From a checkpoint of a small model that answers yes/no questions on an image's attributes.
Model: 12.8M parameters, encoder arch vit, encoder norm layernorm, encoder activation gelu, encoder layers 12, fusion encoder width 256, fusion encoder layers 8, fusion encoder activation gelu.
Rows from block 5 of the image encoder of a small model that answers yes/no questions on an image's attributes, named by matrix and row number. Rows with one number belong to one neuron. Each number is 128 + 32 x the weight over its row's rms, rounded and kept within 0 to 255. All counts start at 0. Numbers have three digits each.
After each neuron's rows are labels from the 100 images, of 14976, where the neuron reaches its highest value: "strongest on" is what is common among them. Only what is clearly more common there than usual is listed. The data: cartoon faces. In brackets: how many of the 100.
# fc1: MLP up (encoder.blocks.5.mlp.fc1.weight, 576x192), inputs 96-191
# fc2: MLP down (encoder.blocks.5.mlp.fc2.weight, 192x576, transposed), outputs 96-191

fc1.170:136176127046129150129106126086129129115123125061153097153071129124135092133098172137125135177110131144085124071131108127111131131134133153105125187163139120082118085128087099127141000134136161195134101128135147078128151133128074148149128222140128156150171080122138199118105113129208096122
fc2.170:153145128144124129133138177130112122115133088066131095157125168130164128151111137123130127129126115084113121139000214162084140135119120125132115130165154145134133111093121095128134130118153158111124083172131160127167106148143154195141113140129107115101121128040135134125190141123133128128
strongest on: winking (49); sleepy (46)

fc1.403:171087201146092088137109162112248133122082129233191149111196183202125129110130110136131141122121145129098128118128166059097139127123113132132088134127130141081143132157140162104115140121132104129115116129061053151132137117193134126170063123119126139129140091108127180111117110128075129102
fc2.403:132145124121140121033125155158128140129128127062128129133131128152128124116120131115132138131129139140126131126127081149144143099132165183133068079142121136122118074136111147128147117103124119120131196128092128134102080110119129131170106162123077128102094133125131135109197127175128137101
strongest on: winking (64); orange face (32)

fc1.135:165129133128094127043137147230146123121147151138093128107114132129122120128134176133131146123142128129068127115127191185103131151174127163140149127107141143074130113192129183130177071106117125245103097130121135129116128131061141129103108093127148164123121133141135120139124075135123150105
fc2.135:111128117112111116132104117128128070128109156187141139070171121132167127141150147096123136128116137084072112119173130137107141132124143139152122131097139092069142097163193130132190079156143101162065116128180130095085126142074173137111136106125128099169119092140111114057135092061153053128
strongest on: top hat (100)

fc1.363:129129126094143112134113131106151166123137025130127119126157085140128135131150124000133130123128208128136112147119112119000158191113155128084128132166136130144149211127027126124129130180224135122130128130060126125129109105101147153100124110176136138106155160134070172171181120129162065158
fc2.363:097128109128250112118135125143128144150134112132123130149122122127128129147113128128116124129124230100127153091136107133159122213120128147160171128094147077079128171127120090121184125134148128145128130139082132143128128128123123128122094128255086129146115120114129132140112227024115128124
strongest on: purple face (100)

fc1.217:128128100129124132129120131138126137136121128127127128131126122137125139128126135026141125158165117128135128126129163127128128128128128128129128128077125128128129128128128217129128115072128127122000129129128128131051128133129136135127132128128127140132128128128127184151117128236127128132
fc2.217:255146128126123084121146128216131135080113061125117110126127077136126087131135126119106140141131127126130127142151127129129100125217255137127137125118130128121128139129127126137034135159130111106131127125117136124117127129132120131123129133255123129127147127138128132132164125127054128111
strongest on: winking (59); green face (33)

fc1.140:097188126154126084128130127143141126118221078128087129127128148136137136122132093082144114136160129155124136110180152123116123139180164162211120129135123186087169097104124131148064128127153084125128126126140130125103123135137129163118078119132099184131091131144122108117129132120128150131
fc2.140:102141128128200162120123105135090080098147121104133132133157147134131130131072112122127169139128023073130131110139126161087174209127117128125115129150131075110123218074138104118084167211139116125179145129138115110136178134058091132081123124128145143084054103135126255126104132125118101108
strongest on: white hair (96); a mohawk (54)

fc1.193:157137107127098087107127139075135104121128152131128156123160129214132217074103192127137135091127130098128145146147132170144122122152134181127128128123091083091126133140146199128126120091220084131147149128128130098096052141127128116110125127113135192208126082122088116122134127142107028139
fc2.193:095153110131118117127045126126097156156107121119116181151150165255148126145126210109192134122133138122134129132120127127062060132187125134089169123133066098130138124132152169087158122123170106170087124151127132050119138133093128138109112124147139141244132091084127130142096133071127082121
strongest on: top hat (100)

fc1.352:127104126130074127141133135224128126123120073099066120063190128134128139102015127120168119132136081142132130122155164129105127124182091149102073083167129065105122094078128219130151145126131105139217135142114128128145117080152147202128129128106102137161208129095124156134104131119128135095
fc2.352:102108030136104074122134124118167171169125128125146088093151127140134129139130151160099139149089140075122122152118158104155130162136073107139175161136057129172158143162048172119085130127129142167110112125122082129129145091055106111069140112162126108089121151139128123122080092133131140124
strongest on: neutral (85); moustache (71)

fc1.109:125054148196143186123166161136117125093126178101129212134148134128116104143127159137127132124129120196171111115133129155115119116130141151134142176149184138081129137110133132114115124136148108171139140095039167128133064108112142154144125000127128246120079137130131119132113163180116134120
fc2.109:110108140182085129056133161107121167145123118140125087126135127128136177151123134128111124128128132136125000098067120125122130136189128128073040126128063128139121130090131110083120134115174155109088136172140144150128129179130111129120166249107128135081209129141119096153129130123101136169
strongest on: cap (44); a bun (43)

fc1.365:114109121195073133148113137131124149160076105112131143099197114133140141128114191118131151141067221125128128127124182133110128136156101130196013082129227127123075113142136146109142138134095125091255128159129128129093110063125142134144125122128157128128106098080102167037082129176127080186
fc2.365:171185102107028132126105129131085144165128157132096087126128086129147142126027132177128148127121132121118123130141149054124169131155090132126083161108178126116149107143142142127128172128131144128082150129125144117111130176065126132129135132071084123107129139160130128131053135102115129083
strongest on: neutral (77); moustache (51)

fc1.555:105236128130122041108159135088175129106143122094140111146142129128131128071171127126124133120132119183135128117126123135129128128111138219068137255131116128034082198190133135122117130114089110196100144125134129115146143136062131128128097157163129124136166108166125126149176132117149127164
fc2.555:132085218091197125129241142115153058067144095143238132118129135104172115128127121153147115129170146133125130128143136127096131129133131129133098158121074133118117207143128122126131135116112127103100136062131137156123125179129145130101083108167146181134105127124129131153116144096133142125
strongest on: smiling (62); beard (41); winking (38)

fc1.101:106119181139129109078128127135136108129119076126140149124119132100118106140091120180173095141154123160129149130136164052128121127117139208120056121252015088085123137128151135119129144122172183059138112127132079140135157131124126131128132099073142128129105178116066129125202143114148188132
fc2.101:093130082131141000128179104128146107125146125119025137166217128127119125073133128135186134124189125188136163105128225139130149123121133137152129136129128150123123127128132128128128086130161179149114128000126118156125083102127113134174123129130118114131128116083136128045112154135112181128
strongest on: smiling (50); winking (48); orange face (33)

fc1.57:103128101131218124107155096117116132127167118130128128164212141160130165142157121086128116203155164204078127134128138135118169167133145185128130124149118128128125227135132116204194126114125119111123217162149129129120155129115024112140145105152099115129124128172149148125181000188136130140
fc2.57:144132128169162047144108128143137113139125130132133117098041108129154097127127127129138113146140128169135110125130128127118112182095131255121111166141167117119127135083128130129132129135097118129067131099039110208114131130120128127116109122117163128117119133121126109171182148127147129114
strongest on: purple face (70)

fc1.90:124128128060127133114129118149155012127117128129122130219128128128130129144128128152100127159126125127131128000136128132094127235179173161130136128128127088119162131078042128117110112126141127136102223128129100138131128145106128131113132154138128124152128139142128120115125062156132090092
fc2.90:167085160129099128149126127128125175127128130114124000122130122127128094111125129109080097128132171181134136128125103129095103043129144132133124118128127128150126125194145125127148129128125142131000131110137140110123118127126115198127136131091128115153135127126129127097091128123132130135
strongest on: winking (38); purple face (33); smiling (30)

fc1.435:119163102128100128129107148137151129137216126115097127136129158176165122078104124122149255078138128206133131128140143105026128137130122135124137081121128120155141130145168097054114128128124024124122110127135103125121134095116134125128108124061129129157165124232127103126090127084136103100
fc2.435:129127137128135129128130128131126135128128128125128103140128109128121128128000129127128128122129131126130128129128099065128126128128128125132128123128128128126132128131128126137218114107127128110120130128123139128128126128125128132128128120128123128123128128127152132130126127129127128135
strongest on: beard (52); top hat (44)

fc1.440:064111135135124135139123128155127131255136128128116126134148122128127155131124125034132127130128131130129126050131128128121131058169121128110147124126118133112130121131127149125125129106128128132128134126101137128111131132130134142139128065128128134129239137130122144133132126142129135134
fc2.440:129226130131123116131139139085077129111051115142123123113135125125131050132202125146118126131129124121128128147127134128122115126128196185159128130121128130128135128172128145135130131128130128115139135115125135128187127131044127130131154131125152121170128128128163147047185128136128106134
strongest on: neutral (30)

fc1.419:113141065108034128193125144126129124106138129129112120144146157123125170138081165128132217122063145127118126070112145131128115137124127128135123164119165146123127145161126120133160123129126133136040152133130134148176128123124106191122128124073133131128127055159134114148077124127145203153
fc2.419:129129166128149178127070061167114083157114097146123122119102135130133116131128145130076131088133132128130129120088047137131130185125127129087141116111168125129087083124129137127123163100167165111134165165171097117192130145089090116113185156134128112100170120121126128128150171178125122171
strongest on: earrings (80); laughing (45)

fc1.216:126128180128126129128130128128255128000139084089127129121128136128128255117124128128127128129128137127128129098236074128128128127128128169128022138146127129128129127127128124158079128128126128152129128128127128128128130128126128127123130037128128163128097128128128126128128130129135127112
fc2.216:158128131128124112129127130166057127116107127119129125125128121128131113078125134124082157128136110144128127161123129128153177128103126126127130077120122122130140129127127129100133152124133122116100126136125130145128133127128128155129041129109128128135135140157128152123135109000128143197
strongest on: beard (41)

fc1.204:111127120116132128121115135147141138135154106127137133176136134133078137133124150110128130128160133131141128128128118133099127140148097186151057125128104078124128132128133131135163206153144124126150124114131152129123057053133113129137185127105119135193129134136172142158131109124104135140
fc2.204:118081128128116064255124123131218117112129147128133098077103105188143155103142124128137126174132120138148114123093105128108124103129139122079132128108141128142127128134128117137156209098129114114129000138110137146120128144126118153128118138173142137107131127125133121080160133171156129129
strongest on: beard (49); pointed hat (26)

fc1.325:148114133126178139133164185156136119130174113096214148109217115130099125132147138120094106119155184148106132040136120130133113085121146223049143124065120175087176121199086116103124126096163129169121128167169115138144132149127125109101129128073129135136134132110117255094159194126127120113
fc2.325:047130132128125131129219128068132166122152127173158177048117140107154081113154156081128197158130133117134132166141121178100187163063127147209140055116109156130154101130143131137142073128131142121164128103221126130190127147102137122083124101128145174112143114178124127136119100104083148128
strongest on: smiling (66); orange face (44); winking (30)

fc1.22:139119078176116139129103118125176035125124127117104147118141124128128139128128112125128189127129177129131160031125116126230128126137128166133130154128127134122126174172128130103126129123126126147122159122140135090106127124133130128124174128111134218146135129121091097102133154114106128209
fc2.22:128129064116101100146163125131127133137094129134127127118125083128189146132122128164104131225130125136006101126128136251102134130130150125100127123141068158137138117129120124131175136124131148133179119130103167128149170184121133156130128127136112139128111163143128130175150129190042128133
strongest on: earrings (100)

fc1.559:130125126131114128160130175112200126121022145131138093176118124247128191124142125128206126131110136141144176126134104235127121197130204116131105113128122135082128168049112129150170156130124127103129146144126069135124099156138132110120127096027065166127126123118142128127061127164113124129
fc2.559:190110126159115124125127121130140149127133174128129112129178177247132185114120127205132137154120125155122138072136127114129131124137135123126015138128124113113067127121000148142127136124157128128129097120126108130102127098111129128145104116129138128176129115127137206118144127161139225160
strongest on: moustache (66); neutral (65)

fc1.570:118117125144117126168127128120129158127145137121130159109123122142128132150127119123199136130087099128081105087134142124126094123131149196130128113120148125077127200026000102139151133108130129047116149128142135127125128109168194128059125109134118156158133130210124125099111136133128125111
fc2.570:119077130125109121130053124131104058191133230132000136120112159127120109117127112151205124159119151139134154088133132133173147108146138130170190134107129128127132137117124095129112128092116083129136115123128129154135131111129126090177094122039124139162147125135124122099128160111143159125
strongest on: grey face (100)

fc1.566:128175126128128128131129128128128128068076128127128128152134120123098155128106126118141132130127128127143119128022127128125128129128113029197128128107141127128129128150129128128159129128136140169127129116071122130128128128135130100130128162128128127127107195128128128092128144144127123135
fc2.566:127128128129134138127128127120129146134126125128135128113129115131174128137126150134128132128180128128140131133128130135118058154127174216097154095181128121114130123124120128128093129128124113064126130051105101125128133135128131140120130123106128124130144128145056147153127094121126131127
strongest on: cap (38)

fc1.472:147137151122113122137071142127210105119129128107128183083169114128081124131117132141084156119082142161089123128117093098078127136141128129139152130139047092128129138152134134094126126126134125108143131138135129202153156117126099084115121178152154128126124156123062096119042141094129128184
fc2.472:197125084140235143129150156121181110120027101170127128120161129126139114112069127126149087116134129136027126096118120255131106128130159109132159120106129110124176141130078126142137154152079123135116165103129094129171134128118125129126023153045139141168133147066119174140104139173145128179
strongest on: earrings (100)

fc1.420:135128120145117120171116101122134129128121110099097117105104142129129092123160124135069136148125128129124139076115139134080111120111191115128147129134129128154143255049059147124126129128131130129152120130160129130128140107125192126088029106149145119150131130135120125094167134112174158210
fc2.420:018106129149121139031132154135148128095137103115107105128121128133146131138097134091169143068122129136128208127131138095125136122108164129134143116151123081163069155136124122123148136130126125128147052126133131165153123122083133129126248137204174067112119115086162161150020233110085131122
strongest on: beard (55); blue hair (41); spiky hair (35)

fc1.48:126131124121133120188137132128138097065129127129131084158118115127156051141092113122130161212128099191085126126130123111131210134111126142181128110140146125132109148233134127122116134174140135074156161118134128128125137052113174128109132130132127128133124119126057124121062180140074120157
fc2.48:116096132115094101115127092113146118027148131169171177130081148130105126128175150126105137139070134137059116129049126149123121133156188126089138127142132123122132089161096121121128124122118139132135099135134124128202087189125113126118071113129153129131106125078145132135118132173131147128
strongest on: earrings (100)

fc1.181:128130129128132130128020128128137128128128128129128128117127128128128128128128128128128128128128128128128128128169129128162128128128124128235127128128136128128131128132130128145128128128128130131128128128000124128128128128127128128128128128153129128128128128128130128128140129186127128128
fc2.181:128192127130128128128130128179128128128128128128128128128128128128103128128126128128130128128128128128128128146128076128039118129127135128097128128128128128127128140128129128103128128128128148128128128128128255128078119128128128132128169131128131128128121128128128128123174129128255128166
strongest on: grey face (39); neutral (33)

fc1.538:128125126130083127128128137128128128143134128128126128129021126128130128127128125128128128128131128127128128128255128128109127128084128128128128128128095134133128128128123129116128124128128129127128128128128128128128129158128128128128128128128128072128128128126127130128128128070128126128
fc2.538:128185128128128128148134128128128128128128128128128128128128128128128127128128128093128128125128128128000151128122211128153128128128128128128065128127128129128128128128000089124128128128128128129128128128121128128214055128128128130130128128115128128128192129128128128128255128128128129115
strongest on: spiky hair (49)

fc1.220:128128128128128128128128128128128128128128128128128128128128000128228128128128128128128128128128128128128128128128128128128128128128128128128128128128128128128128128128128128128128128128128128128128128128128128128128128128128128128128128128255128128128128128066128128128128128128128128128
fc2.220:192127128128255120128127128127174128128132128128128128127128229128128128128128125128128128128128128128128131128128128128128128128128128128128128128128128128050073128128127128128128128128128128129128091128128128128128127128128128128129128128087128128128128134168128128140128128128118128127
strongest on: purple face (63); sunglasses (33)

fc1.176:102127130124134174087097131246201166127149128131128152158112129160124153127127073133129130131176127127128096130086068135123129146130145117053035091229123104161094205112124152127127119141148143133054147125168082115158148126129102087157122136079137180126152126217150100119116061088141125148
fc2.176:193115135184039150144135153124050100107128149122132130128110138122133165118128138199121146107127222122126126153160153106115133117116116138112132165140127128123051121166088129125112146134122132108135082093109145126126196138103116176170127129101081134119067054124139104148102109151113106125
strongest on: beard (40); white hair (33); curly hair (33)

fc1.452:128137135116131118128129124128116135139128129093117103129128117129129129126137128128128000128135148126169128126128128255129134127061133219129136129169128140127136128121130121119124128128130122138129234127128122101141093130126130127125131126125131124129141120130128140117121117159085128133
fc2.452:127130128135126131127142103151131127130150059131191128125128050139128133130124126120125134144131125129103199111128118141128129126201127000142130127126122132133123144127106015127127127115135129130146128000139227129128128128133131123138127040053133135152124121126128134128129255126161126120
strongest on: grey face (48); smiling (39); winking (38)

fc1.462:124148187095133090167175162132209120126080183126146201094094119134118140112155159127107119119128107187170163081124141134132133138118114174130128145165077163133148074128072128125120145123125098064128130131119134189129101115106051129132120113121136118128122125240123100096122153128127128152
fc2.462:146123117137134105128039128072152156117104216215126135125122146140089150073125128114205128160117080163131094106132128092087128129118125128125084106131132128080223139114113132155114129131123117127128133130127083183117147125121110111225067140160116118090126152097120103106122161122121189122
strongest on: grey face (37); sleepy (29)

fc1.228:165148120126127124131114128156200132128127130107103149131135114105118117168080103125148203090142126102121015086127207156061121115126087135127130125152134142124144098139124151123148056174101114137102177063129126106116127063128138164119108115107070241131158139255091139128125120126141130118
fc2.228:130139190132095128121130100222126097133124116127126162133183126109128096121123112133147136128128128159126121079127209142128128129133131153137151135083112123118147100122147132155183102127130101136098131124159111113108210114094128120118131113128167126128128125124131047099146125054164028127
strongest on: top hat (76)

fc1.71:074173180195133133129100128173128066126068116125123130065128150143126142126124140129134129080085135111110155151119128162132068105104142158148108104151081115105151129119143176188121218130128150100127166116130041137132110095171128117084139127123136129128132135108123000078115139081140128127
fc2.71:235150127185121130128164181127131122106132032164100128126142130129118129144141028127054126149125122134133139076101146149157155129177155159149131121088167094132124130146122140221085142128104164140124122187133133124128161116163072182123056112149127125058109129090125198076149135109112128102
strongest on: moustache (56); winking (55); beard (49); smiling (40)

fc1.558:128141153119132128127131130148168135208146255125112122084131131133171125124126119108125133127078126133110128128131109139138201123133192128134078087128150065059125125127129134215129127206059119132130128132125099116130157107001129128122138131127229150124139143128128124128128124149131128088
fc2.558:145112133128068150132193198106124129128117125128154145166173128124124094163149129124130041110167120137085130114131139160128130138117126123127173098125129113148157129127079105061150127000125048128153128127116137123117128122128128133127115134127053122038129173126086128105130073128140123242
strongest on: top hat (50); spiky hair (32)

fc1.572:087118123124127055145135091122119190127106102103179129135165119145163143105142141084136115135134191101129133121148117153145125166127127133168106112122132129156163125096111216139117134108153131116036123137160112139166101134150113100128131111080020139121134147128160233137123120110128077126
fc2.572:178157142135147154191121245158170114131033132140121190105177111201137156132153110154132129143150130106133129115125128129119049127125120166106096094084096129088122079099103130110098147087084163134128175123142135127125141073127115136136138144181138144137089107150106098150159117133123103132
strongest on: grey face (34)

fc1.377:101111144247127121119129138115122220147114126176134122128122157131120151162124129163100136084090116067123131119130135166144123150161133128191132083128134101089172133126163129173064139118087140113146127134133128166131116132133129157084103133131130155149103195094120090238128106084124103129
fc2.377:099121117125140078128049129130131129135146168085131175134083150129155107060149105076137175127152116092124112124140126187118138126126128119082128112120145120193114129133023139110133124165099152229158123142128129123114142154138128152155129122145143130145199073092154155110205129120022107119
strongest on: winking (47); smiling (39)

fc1.7:128135131151126126138129127128111137139128134102105127115122036204115136124128126128137128129133125128085129112129150128133084125171128125128129128128144125129129127141127140142138144128042131130132127127091129122129120141112135052123056125168163125127123132128128148189129103125013128128
fc2.7:133127128108139124121151170129133149127140096115128109127129064120138125132158132255144135000148128124133209116128133127144128129122163124130125125119128115127104135122072126122129119075233130118136125108039128088126127128133128133128129009126128118255124129128145153126109162143125117151
strongest on: spiky hair (80); orange hair (33); pink hair (26)

fc1.91:136243089086067102141096125125107133113080071114130118091084102154117128133122128123080119121157152135125152133124127115132133144047163140132143101130098135103115127173122130191120144121119129129118119129107184127129116128131125191124125071043152127165179131127114167145130131120151166096
fc2.91:138127103153145135126202090174121144142110074113141144093121114112136118101235132131137000126031129109128118125119124166129109081181084148159109131130134138135122132127028140128117129097138127119123131226128092131111120173128121135092152090157142097046072112115128127146172122086054109112
strongest on: spiky hair (45); sleepy (40); brown hair (26)

fc1.46:136129118121124134128128128128138116134126140146165126101057128128119122128133128145128128126127135128119128169128130131129113115145131136128129114129129169128126128128130128127115126131116253144127114106153148063114080160127127087115126109130124128108095156136128197120130128127132104185
fc2.46:033150128112128097125105131069140132106126157154133141128192129111131136167096115023127100136140130125094124134123114133124110128071129126156128135113128131034128097127131170128107110129133129133123133228046132177144124124127128128178116123129131095120148132132115104133103138164127123040
strongest on: white hair (25)

fc1.459:098120128097162138212251157171128130127091074108135120125120111130121143200131194112096151120130118118080131126188128128128227136165159134094133125129098145133131123142121173166110142066209141134052123145125119127136127148179128115114132133103149124128127087186121144110078103118122110093
fc2.459:183129219162124104126008119128128140114131139127131129078125147153125128130111125113103134125133133120200105129181163223135126128122114099128127127132112244128105126128128130122128177211131129074127128131129133129127104128176148170132111127134107117132149128112127133118132160128090086123
strongest on: smiling (43); winking (29)

fc1.387:128177167144153166173094125136125134146105131119151035128129145179130152146144087094128081114090126132131126120091115132120071126102082193129125069105128113129212142153137147121122120112127125139057145125202093178115132106125183124122130144127141120155107171128116135104162124143120176116
fc2.387:109184136129148093181130133078105118126097139186143121130163146175132118143111124104116166099094115125126147145130136116076126096125168130088081123108138125128053066121075116146095037123116132128151086129078077128097146127168085100096137159121224127138129142124139118095129114081104213190
strongest on: beard (42)

fc1.179:103166128134128141109121139114088129127136141128135117131129137168159126152128130143129138131124123122163163176172120112000124135117155127129132135139116048100124115076104124084116087131168103121115133156144050157141084087105173190122153097021141141132127144173121146128132125125143059131
fc2.179:056116166110123133157119255127171154120108139093129249176144153125139174146129130191127133049128052126156130129131099103127106178069070135127107130080131127119115145129121139120093117133140123120125128111148123113115104133128108123128112229119128154141128129142055119185123130122014128129
strongest on: top hat (98)

fc1.436:109121132107128129018124131128093118128098119113108123122176123130201192128128126137122113135122131127126077098127129130128140131177066130180118112125089192142139063064061137101181119129149126127140132147129153124163137129134090128017151137117162129129099131130143100131130068171139189147
fc2.436:130128135147201094160083129106159103122126127151130126177198128175121092123155107096127103147179101129130079117125202111157141128109107093127121139088103116142103138000122098090128033135124186144081154126140129126105076125130125132041167096137125126099128127127067096190143089119128171137
strongest on: moustache (97); surprised (37)

fc1.302:218116154128123117130130135101206068128171167072145173128140095103136129157118173131155078129175178130133139121071153162100128129123143192128138109094118142129060103102117129165018120101071116091168134155177132144215112133176147169126134130111121118160128151123085140095139159102125129123
fc2.302:137108200125151206138196184091127150080102129133112101155134114140144126128136122050120135163118147138152128117096128226162183180119126097117128138159130139093115121070145128133159121125125138124077129087158129125163139128146123127007128199166128128040129145127130054136105129062145102167
strongest on: smiling (64); winking (31)

fc1.554:130136109128084123125175146141128127160104104128145146115129128121100110135051094130200140077151148129126117141126126093124142114116191141131026121133127047128138127140120131096119154128101202159070143103126141118123154118125109110150155127135176167128124128107038128139089126127134129175
fc2.554:142143094094137137214106082109127102154122106043123130106128098135134120135132126114097142255110131152112108125115134148142127092126176066145125124128129126086130146140118123166140129148170080129118132095115124117153124105147126143129134136116046246114123127131047128164099167148174132126
strongest on: earrings (100)

fc1.516:127179180135123154178164122169124131128111118130103131096098148149181128226135130092128096133114087192082129096123125160169124130079130146127137202105121108141191129149139123173136144145107128159122111125119148133134086051096091072116171108104132120097144148152150084157126126082124112145
fc2.516:146122143126131113100130141166130128126136121135151124148102132132121123094102136123128150128155043112113151066173167121183089120152163044154148106127229122140229136128175126118105133191164136107150137135116132128153122124098127128128124125060124114113097117134104137128128084128113126124
strongest on: neutral (31)

fc1.296:145124122181104138128063127131119128130128081182234171147167126128133129125123098120190171170128129126095139129120045132108131124128218133125127202159128129119134125126124187098117103119104108195255131128208117171125145073110132130122142181130139148127145131128128085182131100132116064190
fc2.296:123133164100128129222126155129123115117132100155119036128130132126120091128129129188122127072127152154146128125142130129157145128077126068134136131130129115131064175127136144127128149128151128068099128128091190124142174128121130097125128123142124114127092098128159121053108204152128128145
strongest on: top hat (33); crown (31)

fc1.260:158025126135113198189142132103130109103128126126102125121165097171099102125124154124127200098255131114130111079053148168147109157229162163146169144131093126114161224128133135156087127118123159130104217060162123122066112111125199203176135133122128100124140196133122136124125122129126140103
fc2.260:101171190093136122010109128201116109109095131130159181119167104104122126098161129134135089128160113245161113124132134131186147118117152148142122126126129068137134031130147142115110110132106176086143123128126110128125160128132127117107129111135128185133009125142139095158145151143084068137
strongest on: cap (38); long hair (38); yellow hair (31)

fc1.350:097121135130102136130137152021212133097144153116150150134103050134116151124125121140159111150132152219108083100128105036138126132099130133120104150113128173207128165170102130151108096142162143138123142128122105123235134118123137113140110132131127156139135102163139162134127108000113121128
fc2.350:174102154125127148118157100060150113132069081153168142121128169117127091112135124188107133126000112126126147134155132129139118130128146173133134128127107129121033128130152124131144119205125023123156128144133131143155142131127132121127131134128176116159115115114142094117129136129207115077
strongest on: beard (68); yellow hair (52)

fc1.145:092149126113118145128138127123163208162130142117118130166107134107081218128131128023113089133128129152128129130127125126117129114134131138170043141128112131128128096172123125128124128140069120125094125132142127139012129166109104104130140128128128130128055129128130255153118121140125122015
fc2.145:137128144145128122203112130126073133008146120129149083105130106130132128130126127127125132145143140125105101128139127128127127119065158130126212135042127155129148130128112170065127125151128111118128124141111117128129128121128174155134089129146128128105131079130056125128140125165161091140
strongest on: neutral (42)

fc1.479:077139129130080139168128189136133180170112128111125116117132098186116128118138166116120238125128155122153127115111126123132126060155129102140105138125117111128180117182113062130144211147127155098164131124167120219117143103131130123083128078138128116146175086139084127119157130161119129053
fc2.479:169132132103145128120153128145194135183206221112159144123136126197124128189104135125128121129130138142144096141111126138255130065097130122081128129142134135144144128160100085136167128121105168115085130127128116145143156110108172111103125129162122057118130126126102106191140111108135131157
strongest on: spiky hair (84)

fc1.74:128128128113058127128121128180128128118134124135130134133128133136128099130128126125127142042130127127128000128128129128136126128129168192136128128128128130108129128127126130128248145166127127129128159234131128128128133123127128129115128128142128139195140127128124088125119180121008103128
fc2.74:128130128128123097249144126128128125000028081128135128022128127127177116161108131131117128115132119104110100095131079126128187067132136089128123127140128177126124137128128125126130188140132129124109128128128136128129129139128129127128127125128126255127131126115133124131132141188095145128
strongest on: earrings (94)

fc1.546:131121128106128115127118129136076125128142128128124126128088128130064160128176171010126126129128126128192135116128128113130128128127050138128128255130032129073128126127126128128128128093152128128129130128126120128155180128125127121113153141129131134125128126128128127128128117125126128112
fc2.546:111128128127129113146134125255126145100124120024186132085112113129125131085100127228128157092127131192092167127128127128125113127128147082132123128131132144140139128124128127121054116127123130126126130137129129133111128138128127153092113128128132128127139128128139087128146182122104128136
strongest on: winking (61); smiling (38)

fc1.491:104120127158087129157172145013098135148129114100132126132093146128162114126091126032129125169158138131076124060152132128122084115128128126136119111145047125121146186114000130129136112130090137123229129126129128128135131129126167125153100105123166045124128128125131109129128124131119127128
fc2.491:174098023069138150121150138121161151116128176121128127130150110117176125063156120127132191114158153175126128124155077159209125119186132136121127129128127132135091116082126116062134135101074131255107116140127199133156133129107118088127125130131125127212160122128141127129127133133074107122
strongest on: moustache (57); glasses (36)

fc1.251:128178130127118108154098125130137255133128150125100170124124128131147128154134198124199147124140145149156138149120076101074105152134154130123134083117119123092100177086040118138128157000098139106156206130122128127115152000086125130118132127131137141126131152134120115106146120128137072121
fc2.251:106126128136171127128125132123120135136128163128038110129124137128123130129116123057146077110128166127145126115172192124197134093117163183155239135040138138140115157128072140131110122106136056158124131113127116127157128056132104103131141156121113130142135090131130108100046220116090142077
strongest on: grey face (100)